A small spectrogram enhancement model, trained from scratch.
Model: 2.06M parameters, log mel input, arch unet, norm batchnorm, activation silu, widths [96, 192, 192].
Data: trained on two synthetic voices taking turns or overlapping, over music, noise or silence, 26041 training examples, 55.1 epochs.
Rows from block 7, named by matrix and row number. Rows with one number belong to one channel. Each number is 500 + 50 x the weight over the matrix's rms, rounded and kept within 0 to 999. All counts start at 0. Numbers have three digits each.
# convs1: first pointwise conv (model.mid.0.convs.1.weight, 192x192x1x1), inputs 128-191
# convs3: second pointwise conv (model.mid.0.convs.3.weight, 192x192x1x1, transposed), outputs 128-191
convs1.0:460450568503399536428572564424521482450558407543479446511411616524639494532601541550561503527395521479421369466477419520415559428502643513458510490471409577637522502413506440454328505532592475
convs3.0:514538450520532425345425553524465542557477510451510549571507460491439513496475458509453513607462510542583503472556590510354484489526414576544458597562398451584423480452460519548445490480400552
convs1.1:452507558484508471490472459451495454450468540433514505443509442458504517452483517518398434475509467547528528496563481507531541519507463534496424508475515505466543495461589543509551514479481532
convs3.1:535522504442507499483477465482520620535422495520518458483516553481483544507485461463488543583514511469496493459445501583524474482557529490509477546475398470508413458486524488532454504490405490
convs1.2:444465468409494438393552549580557510540426524455455568452484479406475507533453481566553486450536540495559497470454502575479457515474510472494414488560461507576523537398465519484429534512589610
convs3.2:550488564518534506569527483498570458572556530562510384532399448467495497526522489534545479474433484567495486542503559520529502490476492512632511537549495497529605502520497467477503493513522546
convs1.3:481521468469440571472506518501507546523495538491484538442512582516542457545434584517559484514509479559558478526395479511551427567399470433569497469592453458507583506455470447500467509548486512
convs3.3:514508476490490464495581550481475600494410512427518470490503466482498451486498416501482529562556512473501530479396473531557500516496528458463476458459480460480469442528522449516479470479487518
convs1.4:440566451621476535489544434510475507515542508513554489578463497443417512495677505506403525498584425555447543528494541520489511416594485498543534539406512510471539535558480532439598492595416517
convs3.4:509500554564511484452314598522584467487489469568481568472615547585423423471514553477469428450423486488463496513501452489512471429419503511499549530560464502477478602489417472548594483428551451
convs1.5:428495509550419480552322492556469566481475409657500499571490544448630446560678503630476522395593427452417510544494479523470509408491378466416527426634512327599534512373559375369565510436411461
convs3.5:586490506571536448582359485542534459541466485514560580542582564496475492468483506485484475540315482503519496493494529459479490414515397498522512510604483515482449588468457537539576529457488465
convs1.6:476449440507497494468431430460526487418457509465505497460454462473493558448546475519360451506513499527472527504497571512510497499565553494500476470518488517486551513505518569482493507482432513
convs3.6:515543473427488511482464493530510565512465480499527481485512523489453515521490489408480536589486514493510469454492494549481470460492530520495439536503422439469460445491542492526461468490375470
convs1.7:537508459505476478473479535398523544518431572593518472616472564485422495542581473403539516492516537518489432483485496560532567566468592528519524442494507470555494536433457510469532539536489480
convs3.7:462464522532526428554466511536506482560545477507480469562518506497466562536461440546433464477515463530522516529525498537478477467439470534542531502562521513555543495449510498453514479571521567
convs1.8:525457477628447605572552506518574442496455438426506540580554447588506397466412447412480582610514461503703606565566472460570567426617647530529468472485412498549470524476465484492522554477461392
convs3.8:552514443592520426434455543581485459442505520473479533436481459479523459475404513565512533517557457505403550495607477530479534531540520503495450451553450440470528536482488498529509462482494532
convs1.9:404532493581488551472549472463472442374560498428464543585636441606444516526510461515512520489524597494490403538524525475471455488550468480601482499497576463416631515640434503639447460592552515
convs3.9:589547493541467506367568468493431609596464615473403512549479431509500471459444526522583490566550538513535552454448399539509497559564491429495469509467546483558492437486495506447513419469508460
convs1.10:436516485483457577429569548516461507516525507559512460601554501573501561546636538443487524551531511565490461492528435476527579452504511415572500472652599504544500435562484584442554505485473573
convs3.10:526532547438497515431327366473554558513529484513510421543462502505532628575528462429497542484755537507456448531488493518507545570481457420456483502429507521487482400438487542486472538495454430
convs1.11:455505580495462532455462513538486456524537509574557546498421534466530487477483476430437478417517482548402519466444562520532497503539458509474448423513457491489495476542404476532464508469548413
convs3.11:511522519425504447505429507559463532504474513504556557462513450497434519536494509542561471594506502460463481517531505543500473492530483543466510551553494546483535452472477503530527442530507487
convs1.12:513540337498537515535567450507565493486472474525481514499502574613534522511520440370510460434543453455491505567463454508624420513551524442586461477423503587507517540469488496399512495529374498
convs3.12:503469560493583574396468512508442469508482513462479617542596507518561478517481563452572542497493569384413465476535511369566449481621577479424468489522494529425453582502523525534568570459558455
convs1.13:538526457515516437464534519442506572505511566377527490466570541512473510555486539499545520408466453497568501444585602509490419518421511409504475541413432483503546308482456574480489483596448567
convs3.13:502491506502480560439307494444655455501493522496528492452469546535489427539544520494592511484483518520450466584515480498448481531465498539485455516524546518497559568531478499531435550437545478
convs1.14:459526488504447415490544397557484563490498470532420474533514466538497474497410511386595502506481575490572436496483376477461351461509563535474564549546526521479516508337387496456323499578594517
convs3.14:436482522533505502553458476459528495390431546501534481459470601529495403519586491466681530474526500388391477510516425577484592562538539473447494452457529471385477487453440448543480527467561489
convs1.15:543567476476414501557427540457472488508476450531562514434400517464488580454529435432593489472511474438536470529462512531489407561542452512450584375535566437438503463518600466270600514566501531
convs3.15:574545521462525413590386420492540533489446535522498497509489548475510616369493414521458482528350456504554476494454552457481443474553505499522472523465440454554484397498475442520435502508461531
convs1.16:474516531533466543531494526671502563544419523422415499544562476585546458431419557595513521544498473523437481422487580454628571560545487580511406523541438398563474521441551513485456485498467588
convs3.16:414545468478456536452244474448459527551566528558546535543473526521542554538533536569496615513483521503513540488552579475452429504536557556469422454448575570473504530542497519488475570485509420
convs1.17:526523601503521548406456535479564525464399497460437603531614368343395471534584521420437433503541412545397461566499541576459554462490472558470492403488524488572472361403506544402518509502421550
convs3.17:565582502515599458549601622541543552530448491497456559500563460441536521435506442531385401509514486553517538542510462534434460463467479536577516491576453448589546594493422504477501422504496598
convs1.18:519530542573447591469479485598463408500520433445522523511663507443528453574495529507523541480465616561558538424538395511507456467542424516534502482519378552471498470529392535473436465481457540
convs3.18:510463526449521532525536536519561491508472437478501492534509553476460543573546435441478518451535506501448405577521496429538485491480515485539488484472458494502488500533413487460460533475511429
convs1.19:419518521564480522399482475491497470505465539535524441554445394449519535484494429486488513524444416477481565497522473617423480486489457486454488556539473469506478511464501491484487493475533542
convs3.19:416508419473557568296437563537423510444552344537476530502536514493501406573464543468525517449412480502412495519471495571465510480537422498412556537532509495505527490499515603439469535401468495
convs1.20:482473271534460529433434524520407419475483465466526569520548542464535550442539498495411506474519479485467467496435442517482516466495441556470486493496547514480506406407508503379523446359500535
convs3.20:505494550473564529584519513543406441510501500519489489501520545522470421507484499486464526396499483504473491516524521521556515505408479483516523470554450434511510515519462472454518599506483496
convs1.21:492453507490481592432472551502539613568486549592466527567515490503434492535556478433530497549446517545448473532441466503497545450505529524525565382422486471549540514532488544564444511588446393
convs3.21:476501525499494519528512519494457533456446519455465438466502549462460474463525529459462488503545580490533496453466436517574475530554499437501509506477472513501380454515525483525512478526470473
convs1.22:475492514510457435489455430427498449455530465494549495564454539507403504460483420406543506526600511558529656495545494509498527504660404556590486640310408546465489505446501511545560498498509393
convs3.22:464487490580502491519405570434563499559438520484554497533489506511543504513404635499471437487420407470537488495408479491551477498489391461536504367459464496514427473389493516581446584465552446
convs1.23:535421649550422477460341402472494524527459589530449413582557498494594593530437455506499506489436413586563561505442487435483432431462385479411517514590496394541522568478545558572578496546611494
convs3.23:573455603502450478611556467514532441489533447540473491459559562518492515535555637505525471463514395458408455484426493463577592445413523478541537558481421585403458514467550478517510504505549510
convs1.24:466487381576453497480601493473503552494462552482485513510459609538461528491463467505531535563499561513481500455510486518491489645492471582552589426388457521564551451381458455526326525499462458
convs3.24:476453520493443529461361545460509468537473552586529538454503518472428486552491639431541486503426491470469463509487471489457558490436489461376477455456503475472406442418514535507499490412514413
convs1.25:508575580510555501413550456447515524499476520418551520543477509531473484541512402444539548495478419422533393473535469514518543533502485503590610548410479474412502501484450468586523549582496479
convs3.25:451467507555509483445554522535488442502525466490448506530510473478546507518499468547491443468558458521537569529456464469532453488435557534507477523553567508553486516466490455421495469528481499
convs1.26:529507548438482544495508496656441516511521428565528462530542512506543532541532507492462544500455473498559467519519526453543580479532506445534447481589564494589510531571531559491623496490533551
convs3.26:501502475528508446580619588533427492478505519518500539486621506534416396409506558521501464503393474464531565472497508502533452454441542563550485502522450503434492586536497453498533478520551539
convs1.27:339514480545444505428437505540514549509546530491439500506520685472496459507535526548524460463458525525542539481477462539553556447494641454533625493495501631625457556434498405346351521433595548
convs3.27:573546520537503534348000434438547490495479649624547466508493496500573427532545575517585479483450494387428463569494334543559516484525606419450503418519564550371538599572414522443482519463589371
convs1.28:489523597543546536442566559433497509581455518526433533454422461484515483509522499522569517517434538488486499474503498462582440433516518466548489469488520479602549427503458512512459481472529502
convs3.28:553539456511517563489574661564500525463450587552465531508459496549489487520500445520488431484513462588463552568560453502539435517489523515514503484547492502492574557493383514476497496526463559
convs1.29:518436486480519508485478519460429546500496516478522469504516484486547520534496510535415466400548509471525509472471574484566423475443434480558413510399539540517596432546468472526498504486470473
convs3.29:523503470546472462480451449511588478466527476524551424493447509504542577491489470514522475503571391531462493540481439523459505505507492514537533537516555585480559488496502549486450446475481487
convs1.30:568492518444551476522521470560484525499449420581528494528422518453536547486471384408480481524404553425453413510466429485571453542513488466464501504584567500464558547511485620447642460497578527
convs3.30:565500528522548499350376467449543548504449590552522428468557467513616528582443539512603515478632557466351430534533422477589496581547597486490497507402605545422469464484526541517456445489561402
convs1.31:380486441463481428569539551462536542417550512473459573564546453464497500520457536455438466459623517516481499478450446541451537494560531578418575494380494497492438473530503468420507448412431473
convs3.31:532478488621447479482530546514486513520504515561527555518528494483547396468488545569552470468597503528442449562495514561524495528497476537553514453579456482506448545549427507475536503480565536
convs1.32:421524534592451459423433462532508414485495552499555503459401531489447503515532501510530462569463512497451547487556690499509539508440524459475515516504477469503513501569492522506497480470490425
convs3.32:467465499469450480461471542489512492479488467534441488511601572511551489464509517475468555459481521464513520532495477423549547509460534477542443438476426476520520529487461537449454553489471441
convs1.33:534488551529489471493499592481436565559521588503523506502418497570470614501451537493577490495520477395521489480470511474606505472405375473469445510423533446431500443532482428502459522548418599
convs3.33:445530477395476553470547564593425553442476479479482555536505510485485468456532513514450534493484591450614494492544542476499453473475437517474538503536411423587492522467416500448512474546448530
convs1.34:511534689614391438473429534463547495535460498544619465544349490402439592452443539595370516581501551568432552488555391527401499456570531575439606414558535470442416462483527472464554567516470471
convs3.34:434537393636511449442590574573445398460559497500485515528445457478576442587363576596618419388483461558454524586543499494417500526542495530505510432495496542562494535496452545471533510482603507
convs1.35:466476444494499516481513460530520509493524472455543493471542462436534464562452602467473493484424531486577557575415509544533459481474518458494516515426420521460536451532526499549502517513493540
convs3.35:509522495445524464476518480456433588523412536484467492486543467535496473455484542509467514582534516444553563436403460500527475490535512453447502444472492518523415485555518456487513505406494511
convs1.36:491471470506495463492491523512521521496503492489534574506441473519484546510477551524483445450441526516534516514517433498477554439518534504498481475508557518510501541517567499524523526504501484
convs3.36:468456538551507527505571519463473426490529563495491544539467478560527468492526474580518471423493455500532561535488461446540479547410470505490537490475575555512524553492488503453516529475628538
convs1.37:590477643495492473481470382576497497477421524543463335527467433565436495454499458469526467475522551645465478560529508520467520471496598482458515592499471418492572610534520484492458465611566499
convs3.37:495501494493444522549423429538509517488500499508510496466501529502423526530577533452546496489552466508451457469448545474456526459468456520449487489548537469480465520558538535462445536504510548
convs1.38:527568493573560539523529383424506539543496546432521571451587498534467523499510419419505452445407417473578429507451406494500528570545460577522495570327501427486501254412522591544412538502432517
convs3.38:535512474586496472554666529530392538476524513446493500502530434507558497435484481567470525489620413519519520466587467524530528543571526539487520496542487521526478489472545504511541472577468536
convs1.39:486512468537450494443455408524493567493420501464537482507460440414547469441493535569462514547479463543457538469488432507508481463493438496469575500506473517554456451431567491525473511477497581
convs3.39:541555576382513487507592454488487481464483551470455487490519468473509483411474469530461516535506548522549538521493577450471464520459550476541533472434524493541496487521552511553555473505497492
convs1.40:482454465507492526460461542550523494503475525502472483552487473554551434567505524469530483498452512478510473541495540541524469511481503480471506482462484506467548475490473545487457516510500494
convs3.40:521556487441524494491514462477462581518458499466471476472542509522487505449507521508464520536509548427545552484415432441530506513512514466461536493483487474497398486514568450510534531398483495
convs1.41:451490530593517484476477444480524405497540494449424485604610385508473487468499501495432442480500381455519604511568499426501512509556507512475516535473431451507518496535543492439501522409518483
convs3.41:476487480602523486539576485519489445455557476496521492526420481501574460495518487563550507408500454563492540461549497475501532578539510541515490546530566528559512454479495516504538448498538486
convs1.42:582544558520475472529444435540530539533524461570560450580528557557511564497460500515508528498361485520510470499456383564433317440489447441420433494556446401482567590463573450541551504585575558
convs3.42:527472612480476501587320442559557500446548464504551454419536579507422493561558542469506531453589494385392441488550425494481513429412499445545535572526498547432485495486540470553460492443546446
convs1.43:517552560557491480531558536497484494513447540481587538497545541535521528473489538514499487490559460513553488546449450490457524500481521543525500468507535487527414499473515485490510504469484487
convs3.43:507465499505502501542477493505546413454521487467504505451483483498500473484524477505511531452529497527527473492595474476488509554479504540495442505527506512494533524430499523518469538519498488
convs1.44:456479495511489467508521495508512481485492527480563573482479505513489505463492464553460425438522473492454512493446520523480522511477476434532541470486499514506511480435487527521435505525519447
convs3.44:517529504466481488460544497459503569509453476522468464494530520500483491471465543486488488545472542463492499468445490573477508453532501452491496518504431468539467492505514481498535498480462481
convs1.45:430525524506456531433525496486436500572517498435469494535480510470512495454477594524524529524472520468521449377471505497539548464482458449448522472475493488479480540505561473517531434513573488
convs3.45:533508484523482443505528481501530462480514495482497452513486511480570521465476485526525475518512479514526499519496433498536520534518507487530501505486471558479506474444453496520469446551537491
convs1.46:554551608562435451534469582532567396488501509461491505439404509473460473464449483593546480582440504512521519481539541437468580618493537475636565511557550460538534613516536442484466485456471426
convs3.46:533491494506528395447440532511505507531516486505527527488453507533548521544495530528503495499414485557384524469484499540514549474445550454500571526532495524500477570451526473580500524505501515
convs1.47:524516603501538481517488474624490519507395538420512489479506471544521473474512597569384506457486502562468476478490529503537524555529562453463449500475531584502492516602559465536477401489519492
convs3.47:535501522518517500534470499524585490430475479500522438475499530497496512434528417482539504536544488487501511501471455468606554502473495467482546528572434522531508511491448468514501389604544496
convs1.48:458466541519545484491494525502421478526440466449512476503498504500529477520498519458476520432485499496482487518516503464542454527557500492513477488518521543501511492470497466546508430481481476
convs3.48:497473472521497510534490470539583478441509498489526454494465514488542557427501439505521505543518445499505491501480440488526533499514487498504502528488439518516522505486435526527460361588543487
convs1.49:511513482447459455508336458465465508487441470572626521461575531509549517541367367482514506552415497493443501434554450488466431458468450437447452421507529311500527606427531389492610507509472496
convs3.49:485434503475456557482371345524565569474532565471518399454389458539571526478491383494564518446599522489388539523513430449562568573481636464439562442453608466503543410519529507552499507568563467
convs1.50:520475536527486511488480513546477471453504465498513490515527590432502475464580482508594441451520484571496468526446469530530404481547437507466561513539510524472497480490522453487509502484459539
convs3.50:512530522491504530469540485377546498537445514523458459507495550491543506430469468474488474518492530488515492470414526527520534467532494494525514514475431455533440480493549426512532522467458481
convs1.51:559511489480478543500470503593463509509475559445511483553483496488462457480518623498514469461578517525482520555449486517518588515504466491514508502429540631479489532478520459523515389495502501
convs3.51:474502469462487518437496519487391522567516505492487577514497465499497505535486574502492513469464525508516488511532583517419432500547517537499454477447550477494486492504521526507509613386440480
convs1.52:495446493529444509539536543521505405412488525491569501518516425542510549461532458452427411447530499474465487561508432468513516506500505500552496513523502493567511519484465450541570515522505510
convs3.52:485569530459515519431531526502476558555501479538466500519559537506499467454450547494470475515491522492489490582464509517501497473493484473483530498495488481505508504514505478477537505492470498
convs1.53:389459452438411523481531599473524416515562518378472530533418465500483505638634586572508537421571470495477403558516538492498591592408546581495363604498556571512509537536449586462411511489457505
convs3.53:518501478396504457450400531511469525485518589500460551506545386438546501502493488506490492491574563553426561497498514470543483471533530595552433453445483549519492573459350608443524529508521477
convs1.54:419487437451483507428486463582448442414419511506499587439528522503460454511583573426469512482422530602433572503397524506493444520547423479570376552505502513604564474508457471491495460492525482
convs3.54:510523544501538499556483462568422436492580546439475551494503467578482336577481541530526466412517442496435523524501521487477564452487472543517511515518499431472578503538476481439559538609575470
convs1.55:504353458450454580579474603588463533524544493534602408503540511496534570518457530385545480526569472444476458436532582477543596505508435497494439456621635441361487496390626347437512518501537560
convs3.55:535605465432442491449330552504487533515463456496482537459529490490462463438475512531427492523436483487536538493532501470547464465443485522553490490529453449565499567521383461536515496578485583
convs1.56:474522542479548461527477511540516418489534470526528554474509525509363508472485510463493420467517441485483538526599544476522504503461554427546520507509490536453518503468554552506548506508511434
convs3.56:483483521554527515538488499555518408475582535452525576544454487527535484494534515541523477438487463516526499563593509404504485525443485540511492463512575519490531491501478516489540503512550527
convs1.57:501472509483560547483515472506442503538468531479506497456460465565477521504493468396467501496566543525490558574519516473544541532521479436530501531506520570554529482559478433496491450495547471
convs3.57:523507491564473481518536465491583454448508474519520458481469515493528525490498482525521456505526420524498471523472403527511544505481465478521537514516511578493553480488471470516442384535519488
convs1.58:461439489436524493483500505723436508515395567576463424490523509521539466512450510658573533481443479515527476528506563450475573497404540448454491453532481461479546467542454556576438468431490467
convs3.58:543458497440487517490476473488368481573508551451532504580475456502587417512440592564489523496453518582534546520547557537524492465454485562491461473478566487470493543465553556482529569510400510
convs1.59:474371536507438438495451468472498553481492450446553443486420576492459472459503486570521489518549611461545506549539561470514555563435426653629492559438441570468500501489485516452420549523516442
convs3.59:530575494478461499576558572524491519468470511475454465512504465478495481477498421533424566534492535506557524507495538477538458545491507500543480441515453443503502467502453438579490523529493533
convs1.60:498481500498504577479557514435458441513518496552511494567576474524470521467550413493472552572644539475382420493453537497486566451516513447470406469641601453520458465456478435492530504517606503
convs3.60:483507515500566486453494344436498511517527560532504414547403470443575510527508423491547553501573561497466520533465573521492552564566530462466487494394519499517504398550569481480438505498469477
convs1.159:550459617496536530466564481483493500460486455347422517511554453524549486527462450514481479556471519434484505442403553454488554515433583528476530516513505521495565476496508498558497538507531580
convs3.159:498535467484482508478600429446470524540451575485502509480556517504480407459531464504539536535473525436508525474421431521582510486493604478489471482470545453560490550583538491491501484505539472
convs1.160:556534496476483483499465549500493507530504472626547443526487623519491512455461498499478462495550539515457597506561497464488535437490599571533492470554555458546483598483487471505498530381463434
convs3.160:470495546418509569494418483550551472502558438526527559487416529517511562523479480493415468498531498566451482489499503480505540457512468536453543513521469479523514508455486488423498553523411540
convs1.161:483447546458474472516532483500495502552469533469533532540473448475539511478494560523471452482495442556567452505501464498427501505486436451478488555471502530532500425515536485520448508476530531
convs3.161:497526503448506518471531451482531454528567529501413468538521524513563478467506539489489581458439535514504512496497554483485528483433494453468486478512548486513567474566498486462504466492459471
convs1.162:453513483480542481484442539522523554527474498484537528540514463475477502495580460527415462475442461531536523527526497528523472552543534531405504430475505486485516498495596538453519503480475505
convs3.162:468447521545517514496564578478455473557515543530506526533482435491530488532525521559523412451515442526514560505469511519512508539486508511577527501480511549485517536505526519462534538439560548
convs1.163:476491500473496449435520426470487456511440585451485514501486394477511480551527447470535534503522513458461478422476499546506513514474519567457553416495468480571469493498502475546443517529448538
convs3.163:541476502587487437612531484511529414487484550503503427509472533409442514500541433522525424525483452517530446536582497526525485488488477554553555466546486526494572486487452498464509466553533533
convs1.164:507521522494459602574552489489493545538502492554523521504595457475538495544455428545588449468473535495511513428506479507470439495453452508487550493375457487530457475447560528414333512508431554
convs3.164:497511496387525582395388664452570446513396438584487555504543515456480485594537660489520488448377529480533504543452507523454521467389481471493492447441521521478491512475461449509443574376522488
convs1.165:425380483458618515486500562422482521471551499491506461472489455526539496474466521579562506531611502455436501426525595492562585532377435547432473428473435503398512506508531516549454505563577610
convs3.165:529455494566509499476510443467516461523549602459511537522509466559586479529477490535529393518482491532416485510483481537492580470501534448483528532489572610387497541516599527490574537438557405
convs1.166:310464574419506523517558493397448505516422508515489548479418457569476499556511503533570453397384499528495452527584434543456612567478451538485488500537552492524497288359550528539640525515433484
convs3.166:564591445347526522824502447568479496495464520393506476517469560489510621467493383502443536548337461553533526466443507444376465170539538508485513490484501538442532391393492572550419513441463527
convs1.167:506476447578484471456498526527481497465447507531525544526589508561535533494513509492413442466510540472427481525534485459501485462482551567538491462505524525506589455543477527542498501569513410
convs3.167:460472544554499514563567424500488475503485556447466495523436418489583448517528462572492488467471524527579543496482512484553508545478534512496504491506550494516525508521497503479565524548576480
convs1.168:516511518526555439544489443525605564527509506452545512430533495490490513502579420623542504510522461578521518500536535500604435532553446502597517528496517516450476564450482322520488521457542545
convs3.168:500548472461538593405225500557487575513451520431507549470517489486558523429513452514491545543445543444529459496522573446557454514594544496471471497435476485544487467521422557490495551531513404
convs1.169:510471536473543500525515489506471515477459560529548529474493563425487505470495456567544432408430400481543488542469465475453557529507490422536531470476566512522445494449528466500479503510537561
convs3.169:494489506510519503511455515581523488451535492515536533489487499491543501558563489502541517448509449512531486530616492439487500552498506509502482479518511494473497499442470515483430529504494507
convs1.170:453553480496513497496473527471509466478511527512495523496490464506505506438475525461518417443467502496457517486446538486505496522504440438498590477525501513518503495484524494513529502569542479
convs3.170:537502467461481471463545515443496564519447479533476433466549525465512507471457515461479509521513536455478499432397474566497526479561531446505498520488445487542427501502549487503482511493446468
convs1.171:502509581545434495434459516494572498508483539447547499535511522512503445498586535475470486489535438523471529467482515564466491587541418490504502548569489531480472481554477486531469510522478553
convs3.171:517484494537467459598496463514580489581510558485521479510440428526554557487478487569536477572531510519520517493549506480487531531451479514524462508467479497507524451424488434542475458582572468
convs1.172:506507565527483515629447545505522577539542486454421518523488378539471514513519508566516523596474609442484513552461516436532584504531490441550473473507515467481425512544427484478551509543460554
convs3.172:567467522465511475582460450507522429513499505481503468456472520521507557535510486515549597520570473523475491536565459494490485540484505489515431435471479514498524468470436541534486470516520532
convs1.173:451525460489596494535442396531502499514487539359402561541503524502489570535499434567564472439533468582448524512423483523399586544478480500561473576532566453424496445432450499491355468465498583
convs3.173:581595442529545380498587469461493507562549518481488457505538433497554495506552549546469483534500563572551514491525505556415478510467453542580458480500531524496533526499480447486516479437475578
convs1.174:469487586489458543435526439475493535489508610394524474523481495470490478567524621421486456475494497558443451542475509548515524485463510391441460464431453537464474541504497486451521473490495492
convs3.174:479626509475589499465550522406464545506490471501495467505541505484507577446546503456435565499523501483567502407446467522487470484491481385455512476557461449563440472589508542538419538486459534
convs1.175:471530428477477498513504521494475577479480551501521480475462492474496575522466497484504490432519505406544478507510486536627490555513446454549470578487580569415529479541504475436495530534439479
convs3.175:526508493557487411571610508453523479528531483546458376497473487493496493550498471500484467457554450565488536515448471597472517522419484516556515496528491482490528459526549483507489466495528564
convs1.176:520492562497484493449481475520523499437475475419519508513475454517411494483544503437502472491481549510535413457535428516501474481529427518507475467495526535520538526459518538507547495446599484
convs3.176:533553483449489455476450482520490616517452507441499448465559512433461531431468502441451521566517568522468449469502473567448486502583533514509449498507418474489484477488502507537481478506380471
convs1.177:460473479533457474435456537590485531525441522434524483513305550448535496504556474491446475428457554619440504563507497538533495422451437444563527490476501425494568437500472476431591519478432432
convs3.177:498510530545492514537555501490539459516500524555495464510409438514568482476460453547515469447479438577462488538525509499476490511456504587555510498502544524509570508479450565486497497521539538
convs1.178:466664471543530486472464532485492500445523538595512510496562504449460506508533535507391449499487430512439535561496372503388589575529470471550510532568521433429425466543604517524566485404509547
convs3.178:431457482494488482518559632496391460452543546506480547483509437543478395486509583599533479441456486464525516539499513509454526492438465558493560455546563514506568509527470448468525482512533559
convs1.179:506401460526535317454480371573502429416470524431565431420338496631512471487488524521527434414552455424484456542471528523381488577513328557438529690535424368326483468384413589594407506591462454
convs3.179:515569520575464513551519438427568495477481482533439382545374507475492351562499530520564481550669452551467502541425420562549558524453470542511501419550537486486512498494505486384486523592515505
convs1.180:514446605507440484460577492527518466577525516400625571506441522423568461525540531532547515484495427579596469531512504538496488544466577496446517530501519527490510590492506452493445544520415604
convs3.180:520544476491503495653496534533525542512502551461490517490550535525483548463533466480466528547402513462515462469552562510442511407613478491483516478481514472491520499529453496562504468491467502
convs1.181:465530418489507542491535548523531484483532543428515487526417537507504441548601470474519490506466477511523405462564608551471553539501529497514509514490426412548487482478530554442536534459503416
convs3.181:542522453513412438403456508555545467482543476511511520477510488471514551588501531539523518513536427492483464552511467555510515504462461587501475467528538516508526492426524527416490446544568486
convs1.182:415427429594499451425547464357626456514569552394561508440568488562549618495548387492619543437579445537486493477576486490419460499495618526409528553589637472489533592539493498496413474598516309
convs3.182:640486549489527457624500442484614485536550442582578412429540609449442484516562535521444468519407512594428469496441491513596535496433452446566470493518500462437492516482495461463508481490547534
convs1.183:498471517519474488560567499423510564505455554510560492445513550551471467487537496584591509526382498531487459424486539451462264534457500428480601342632474570492443501534418462472326538529436483
convs3.183:496483461489469565391404587452579403521472455642511569477493510492449491540548610467527566473373464462520495517483539554454567489451566496507526392478521516463520558526518440481447495370484525
convs1.184:478509496584483476523443573464502510480477487503526439540518493577526565477455503454498485455489585502536446459474471476492401452556557501480546529528511550537561474532545513497444492447475630
convs3.184:478526545617489477572499363499515494461564584468523475495409495562543420494546461618542488418498502504476477524536442413508541534510475507494508502518594539544554566488462566476533557561643493
convs1.185:525439513475509559463478496547501470533452525492477492525449503541453443526523420518529466451510406543501510484527519524510530484499431442509514500462525546592569503531454486485525544559513411
convs3.185:513518556437543547530483435474521553550502525507472442491538518510469464472516539503502534519498566464494492476498496489511526484532518466455501535479518408482411472534575460539550536425438501
convs1.186:588553586544497473527551562483492511514492448476470449500496433497447475531554517484508512499558552429482524567498581488566487542546581471508499484404433478478588519642495481550516478492514523
convs3.186:510472488489521459459471433523480484528545500523479410487521499461496479541487487490534416542508544427497501463487519578532505547509515476470548515503470468499482515514572488485519459523478464
convs1.187:522492565539517432523469382592510432449505484482461551520560422566517524526443538482416487425448501571473566528575428481465435568530456537469405524492521475522518526547508433546458489490604451
convs3.187:542490447469438512490493497483496564566462473519555400494593520416498568491459520396442475630600525466477509507433460512549465475516539491574436399468408498527473527479493531495511506528489516
convs1.188:384529558533452498393407532523532518482475441450500513565549552519460507516591479492478516505507439538465510405512455564448447525519470494525512445540483570487415500460488548437486509444441562
convs3.188:586532578541502504554583421474643495574497607455520461517425512507506591464505447540517487561521503540558576457510478459626462526445586468583445512499479494510524479512536435608541451605530498
convs1.189:544446570501469599561544497461497412500532550428493549508565448461668514504501572486528537524653499420437571521457474503477542464482474443524391517502562515491482505414452345491423522535638510
convs3.189:536534542463513434486460405557519498471485382517453459359507535492450519533535487439513545498540509519478493459479470560467501574484541529550428544504429485562476455535495468463496521491520549
convs1.190:520381429538461479539561459546493540511471537545510516400501471509524531552502575641556497555451439531443438564433539512631443563473485497520439468558505509543461498549474482551419569480470558
convs3.190:452554513450517574484352514531513529434450496474493592511518555500507498455532434519515559538483568441512486443517490469538467467589543497475486489457448512522430540508456525511509535553541436
convs1.191:478469490490479451554512506492515563476530475605521450463466530472486480542374470508517536526455526518455553571489601329494499440441439397529482464485494499602559507600457443581537518602459429
convs3.191:512503496474534505554514426552475486529487586511513458492497483453483500513509521429537430522556527467517507477475476584524509477599478478484546477510439488516471467508495466508506505532488516